{"model": "multi-label image tagger", "dataset": "small renderings of single solids in any pose", "train_examples": 395000, "image_size": 32, "crop_scale_min": 1, "horizontal_flip": false, "translate": 0.12, "arch": "nf_resnet", "norm": "none_scaled_ws", "hidden_act": "silu", "depths": [2, 3, 4, 2], "kernel_size": 3, "stem": "single", "avg_pool_shortcut": true, "widths": [64, 112, 192, 336], "residual_scale": 0.1, "num_labels": 44, "init": "torch_default", "residual_init": "none", "optimizer": "cautious_adamw", "learning_rate": 0.0029, "beta1": 0.85, "beta2": 0.999, "eps": 1e-10, "max_grad_norm": 1.0, "max_steps": 24600, "batch_size": 128, "epochs": 8.0, "lr_schedule": "cosine", "final_lr_fraction": 0.01, "warmup_steps": 1230, "weight_decay": 0.02}
Rows from block 6, named by matrix and row number. Rows with one number belong to one channel. Each number is 50 + 12 x the weight over its row's rms, rounded and kept within 0 to 99. All counts start at 0. After the name is the row's rms in percent of the matrix's.
# convs0: first 3x3 conv (model.blocks.6.convs.0.weight, 192x192x3x3, standardized in use), inputs 156-168, a 3x3 kernel for each
# convs1: second 3x3 conv (model.blocks.6.convs.1.weight, 192x192x3x3, standardized in use, transposed), outputs 156-168, a 3x3 kernel for each
convs0.21 103:59 66 59 57 73 74 64 59 33 49 35 29 44 29 41 46 51 71 57 48 60 44 55 63 67 62 54 63 50 63 56 53 60 49 55 59 31 45 57 39 49 53 40 45 63 69 73 61 51 34 39 45 28 45 53 36 61 40 56 45 42 52 32 51 30 47 22 44 48 53 57 52 62 38 39 48 48 63 40 64 51 78 59 44 57 47 43 26 42 42 55 45 53 49 22 67 45 52 72 33 27 58 32 59 82 48 59 53 68 57 46 63 53 28 54 64 55
convs1.21 109:51 53 50 51 54 69 53 45 55 55 58 71 64 68 80 70 76 73 38 44 41 31 43 39 24 28 44 70 42 50 41 31 47 28 30 60 54 52 50 46 58 50 55 61 50 45 59 53 68 67 50 60 65 54 47 44 53 47 57 49 40 47 47 69 37 38 54 44 46 53 37 46 46 37 47 26 27 31 37 44 37 66 61 46 65 75 60 49 61 72 56 38 42 42 32 40 47 45 57 45 38 47 51 31 49 48 55 65 35 59 56 36 45 45 24 40 39
convs0.22 101:38 44 60 54 54 64 46 58 65 63 60 65 61 54 41 50 44 45 68 54 62 82 51 31 72 54 52 49 46 47 57 63 48 71 65 56 64 51 54 70 55 54 76 62 43 39 43 50 45 59 57 51 59 60 49 47 29 31 34 30 37 48 48 46 49 63 45 61 47 39 57 51 48 57 50 39 57 54 26 48 56 44 61 72 54 54 72 47 58 70 60 56 45 51 44 41 59 51 49 53 53 57 30 33 47 40 37 52 42 45 47 64 61 48 57 78 59
convs1.22 100:29 43 52 21 26 39 32 40 44 65 65 68 62 70 65 57 58 60 71 73 46 55 72 50 55 60 40 69 60 60 74 65 51 74 73 55 41 49 53 52 59 52 61 62 58 53 56 62 48 47 57 48 54 65 47 51 45 56 69 50 45 69 60 36 36 43 30 40 49 52 55 52 52 63 46 56 72 59 55 56 52 38 47 64 32 53 54 37 60 49 51 45 47 73 61 51 82 78 64 62 60 63 63 43 50 60 46 52 51 57 59 55 62 49 69 66 46
convs0.23 102:48 37 33 44 33 52 54 56 68 56 55 68 56 50 62 49 42 46 51 50 52 52 54 60 58 53 48 39 42 55 45 43 57 39 42 50 58 58 25 51 18 47 52 50 68 43 45 60 38 44 36 28 26 32 45 48 51 42 58 52 56 71 60 45 37 31 61 47 56 56 43 55 43 35 34 30 29 30 45 34 22 50 32 44 35 26 55 40 44 33 52 39 35 69 48 54 59 59 70 67 55 42 64 53 55 66 47 47 47 43 58 61 41 55 36 40 36
convs1.23 099:58 27 05 71 47 38 72 53 48 49 48 51 52 56 55 48 48 58 46 60 54 49 51 55 46 45 52 61 56 56 61 52 51 75 68 53 64 59 48 64 48 31 50 45 55 66 61 64 60 52 59 50 58 61 47 54 44 43 41 35 45 40 34 47 45 42 49 50 44 74 54 38 58 50 51 55 46 59 64 55 49 67 66 59 73 50 54 61 36 42 71 73 60 59 56 58 59 59 53 41 52 64 51 60 64 44 34 36 72 55 70 75 52 55 55 42 35
convs0.24 100:73 62 59 57 51 52 48 41 45 72 56 50 62 49 42 47 36 38 63 51 51 74 54 56 39 44 58 51 51 51 57 65 77 57 66 80 55 49 39 59 20 27 42 51 39 47 36 49 66 63 55 56 60 47 56 47 30 40 34 29 37 39 45 47 23 36 39 40 51 38 51 60 56 60 62 54 54 59 58 57 54 52 52 68 51 51 47 55 56 69 36 44 44 31 38 40 23 39 41 48 66 71 42 34 48 32 30 44 60 42 48 53 51 60 59 53 58
convs1.24 089:44 51 55 32 30 38 35 38 44 56 51 49 43 44 50 30 38 45 25 43 56 26 51 57 22 19 26 38 54 64 45 54 50 46 49 42 40 45 50 30 42 64 67 70 66 63 80 64 68 59 41 58 49 45 61 58 57 50 45 62 36 48 60 44 51 68 45 32 53 63 53 82 39 51 55 66 55 49 59 54 58 39 39 43 43 42 37 47 39 44 69 72 74 56 61 64 49 59 58 41 47 47 50 61 54 75 65 44 64 54 56 47 42 43 39 40 53
convs0.25 101:41 38 27 08 07 33 58 42 42 51 64 62 68 71 67 56 54 50 60 42 43 60 45 43 69 51 60 53 54 38 54 46 43 54 43 25 65 56 42 59 58 36 57 48 32 21 32 43 43 47 46 68 60 55 52 44 31 46 61 68 50 58 63 32 34 40 53 46 38 74 59 44 60 62 45 55 49 44 30 21 19 43 51 43 47 47 37 48 51 47 53 48 53 66 58 57 85 76 81 38 34 55 41 30 58 34 31 52 58 54 60 56 51 55 54 49 50
convs1.25 095:52 63 58 56 55 59 65 73 64 43 48 59 47 54 61 57 58 53 42 31 15 52 47 16 50 52 31 60 57 55 75 65 55 81 66 55 53 41 25 47 41 23 54 50 40 38 32 42 41 35 41 46 43 51 41 39 41 37 42 45 60 64 45 50 52 36 54 56 30 61 57 39 53 53 51 48 29 45 52 37 35 44 45 38 26 52 46 41 54 40 43 39 42 59 54 56 73 66 71 79 74 66 65 55 48 58 52 52 63 48 58 61 42 41 58 55 44
convs0.26 099:53 46 37 51 49 29 57 56 48 48 42 41 55 51 44 60 54 44 56 64 49 48 43 39 39 43 66 50 53 43 45 47 36 45 50 46 71 54 46 24 31 39 26 46 46 42 50 54 44 46 47 39 47 39 49 60 37 56 51 39 56 54 34 48 39 40 48 44 47 43 37 30 42 45 47 38 35 29 56 45 40 40 35 38 42 45 43 55 51 51 65 73 62 61 51 42 44 30 30 61 75 64 34 42 35 33 33 30 60 32 53 77 42 41 59 36 36
convs1.26 105:81 73 61 58 50 41 49 40 46 60 50 42 49 41 46 64 55 59 45 48 53 50 54 55 55 57 50 69 66 60 54 53 45 46 49 53 49 58 50 49 50 47 36 35 35 68 66 62 55 47 46 53 46 46 40 49 61 59 58 45 46 37 27 76 62 52 68 58 59 46 36 47 58 66 69 47 44 42 48 44 38 78 66 56 50 40 29 51 31 21 52 55 46 35 39 33 23 32 32 60 65 48 66 58 49 56 44 39 59 62 72 72 63 65 70 47 30
convs0.27 100:57 45 50 55 42 58 69 58 55 50 38 35 27 33 38 35 38 44 62 55 43 37 39 42 56 60 62 60 48 31 44 38 41 36 43 45 65 62 58 47 64 56 48 53 58 45 45 39 46 61 67 41 57 55 62 39 53 52 42 65 60 67 58 55 54 52 49 38 37 52 51 42 35 37 42 29 27 47 30 27 32 40 62 54 35 37 57 51 42 57 79 64 38 52 31 41 36 33 43 90 72 42 71 31 31 41 27 53 40 56 67 54 52 71 58 46 43
convs1.27 109:57 59 59 48 45 38 57 44 42 85 73 54 71 49 35 58 43 44 58 52 36 52 39 31 51 46 51 58 56 59 52 48 49 50 53 51 64 53 50 49 53 41 41 48 47 50 52 33 65 64 37 65 67 60 53 58 47 59 67 54 55 61 52 51 64 58 52 61 64 56 46 49 50 56 58 51 47 43 57 50 38 60 65 56 53 44 27 40 40 41 55 58 51 57 56 53 52 68 57 58 47 37 57 31 21 39 30 53 48 54 72 52 50 81 56 47 43
convs0.28 095:49 46 46 30 30 33 44 43 49 51 52 47 55 58 43 60 67 54 46 44 43 46 35 50 69 67 58 78 76 62 73 77 72 57 62 51 42 49 00 23 08 46 58 46 44 27 39 41 29 44 50 81 71 68 46 56 53 50 34 66 57 53 44 67 45 53 79 57 52 75 60 45 41 45 39 48 38 29 36 33 46 31 27 39 35 37 41 55 52 60 42 51 37 52 52 41 57 55 43 50 49 39 50 58 46 40 50 48 66 51 46 75 41 41 76 66 75
convs1.28 094:46 42 42 52 56 52 67 72 65 36 33 25 39 34 30 49 49 47 40 42 40 57 59 55 66 61 44 51 44 46 41 31 27 62 59 51 46 47 56 60 66 72 62 39 67 47 35 34 51 28 34 59 58 50 42 46 44 49 53 37 55 63 51 36 42 40 66 60 49 65 56 60 55 57 57 55 56 66 47 38 52 49 50 51 44 22 31 37 49 44 62 53 52 42 30 33 54 58 47 45 43 53 48 36 43 51 40 50 37 34 38 37 29 37 64 52 38
convs0.29 105:45 36 45 55 27 41 51 45 40 76 73 69 62 50 52 48 41 53 78 46 28 91 40 20 94 50 43 69 54 47 77 49 42 74 57 45 61 54 47 38 28 41 58 38 52 50 40 45 66 49 39 75 60 65 41 44 54 43 36 53 56 60 46 54 68 35 69 68 38 57 59 37 72 59 51 40 37 38 18 29 27 25 32 32 27 31 39 36 34 45 55 59 49 78 75 56 74 68 79 70 64 65 51 42 55 44 40 43 48 54 64 44 53 57 57 56 51
convs1.29 122:44 30 26 54 43 38 72 62 60 51 50 55 47 46 51 50 43 44 59 54 39 64 52 15 69 72 40 63 55 50 63 44 41 71 60 50 57 53 50 54 54 46 37 35 16 55 47 51 47 46 55 54 53 63 42 32 26 51 39 37 60 63 55 37 31 18 47 48 16 48 51 31 53 63 64 61 55 49 45 34 29 62 59 51 53 48 47 56 54 56 49 41 45 49 41 45 66 54 64 67 61 63 55 48 56 53 42 46 66 51 51 55 31 32 48 43 38
convs0.30 102:36 52 53 15 15 54 43 34 39 53 54 48 68 58 56 71 65 48 64 63 56 50 74 63 69 41 44 55 51 45 78 66 48 80 78 63 53 62 84 35 39 55 38 15 41 54 53 68 75 47 57 61 57 66 41 46 77 30 19 55 51 30 37 44 54 46 38 34 54 41 30 47 44 49 27 36 56 58 52 44 55 50 46 44 51 38 51 45 39 49 48 38 32 68 43 31 71 63 50 60 51 44 62 70 60 54 51 53 49 65 58 41 53 58 60 37 54
convs1.30 109:58 53 56 69 43 44 60 59 39 37 33 47 30 21 42 40 33 43 61 55 45 51 58 53 54 51 61 30 30 45 33 29 37 44 40 41 56 42 36 54 62 43 27 49 57 53 49 64 27 48 66 30 57 66 43 34 52 58 52 46 51 62 54 68 54 54 52 58 56 55 57 50 64 62 59 32 60 75 33 55 86 57 50 57 47 25 50 55 52 60 53 51 64 49 33 53 61 42 44 39 38 55 22 20 70 33 36 47 60 48 62 41 43 45 33 46 44
convs0.31 097:18 47 65 35 26 36 26 23 44 65 52 46 65 50 51 69 72 57 29 43 30 22 41 51 19 29 20 45 47 47 61 55 39 60 64 53 37 56 64 43 46 50 45 48 53 56 50 59 50 59 51 41 51 58 40 30 45 45 37 38 36 55 35 24 43 62 09 40 58 17 47 46 47 54 58 45 43 67 57 41 58 77 60 58 80 65 59 64 50 63 53 51 43 45 47 30 40 49 38 35 39 55 42 60 73 29 43 52 49 50 63 56 53 61 50 49 53
convs1.31 092:58 64 64 48 54 62 49 61 63 51 45 53 39 56 57 42 47 47 31 51 58 32 42 58 48 38 43 35 40 59 33 46 59 34 47 58 60 52 55 37 32 36 43 46 50 43 44 49 48 38 30 51 51 43 33 40 60 38 38 65 36 40 42 58 42 52 69 58 45 69 51 27 48 56 50 44 61 46 48 43 46 59 66 71 36 45 63 49 63 59 20 52 58 25 38 54 50 54 48 31 57 67 28 50 74 32 51 75 48 60 71 32 45 71 20 23 56
convs0.32 102:40 42 34 28 36 36 53 66 54 44 55 37 33 63 47 48 50 54 66 46 28 63 57 35 36 48 52 55 46 56 56 45 47 61 66 50 61 53 72 47 59 85 18 01 31 24 43 89 50 41 93 72 28 52 72 38 52 35 50 45 51 36 28 58 47 64 62 54 39 53 43 42 63 50 30 54 45 22 43 44 48 37 43 48 65 43 59 58 70 59 55 44 41 53 50 46 70 70 51 62 36 42 70 59 38 47 48 41 53 50 55 35 43 57 78 41 65
convs1.32 106:43 49 63 65 60 74 55 50 54 41 48 64 54 57 53 64 62 49 50 66 56 52 63 61 53 49 50 48 54 50 43 36 43 51 47 50 48 49 33 34 11 31 33 16 35 64 10 35 50 15 45 50 42 49 50 54 54 45 45 48 55 58 60 42 48 58 39 47 64 62 49 44 45 68 63 45 50 66 63 40 52 49 50 47 46 37 47 61 33 53 58 52 48 51 38 50 51 40 37 69 68 74 41 47 59 53 41 52 52 47 53 52 60 54 60 54 54
convs0.33 104:40 55 55 54 35 23 37 36 43 57 58 51 50 62 68 59 62 69 57 46 50 53 56 65 40 63 57 51 39 58 57 56 68 66 68 69 40 42 37 54 59 50 43 25 36 64 61 58 49 64 63 52 61 41 56 34 55 40 28 28 35 42 32 56 42 51 52 60 46 56 54 43 39 48 38 40 34 36 54 64 47 45 52 49 44 34 53 34 46 47 39 30 28 33 29 56 56 65 66 59 49 48 55 69 46 51 46 50 72 64 60 55 47 42 53 66 60
convs1.33 107:49 44 43 41 57 54 43 34 28 63 55 47 51 33 26 54 38 46 50 41 40 55 49 44 48 57 52 49 43 43 39 40 50 32 38 38 35 57 60 56 68 52 55 32 34 62 54 47 53 33 25 41 38 40 55 60 70 65 60 72 66 63 72 69 83 74 61 44 52 47 28 20 61 76 66 50 53 48 47 40 34 57 59 57 61 46 57 62 56 61 50 49 46 42 49 62 41 56 55 69 65 60 69 75 73 52 43 43 37 29 46 41 43 62 42 51 55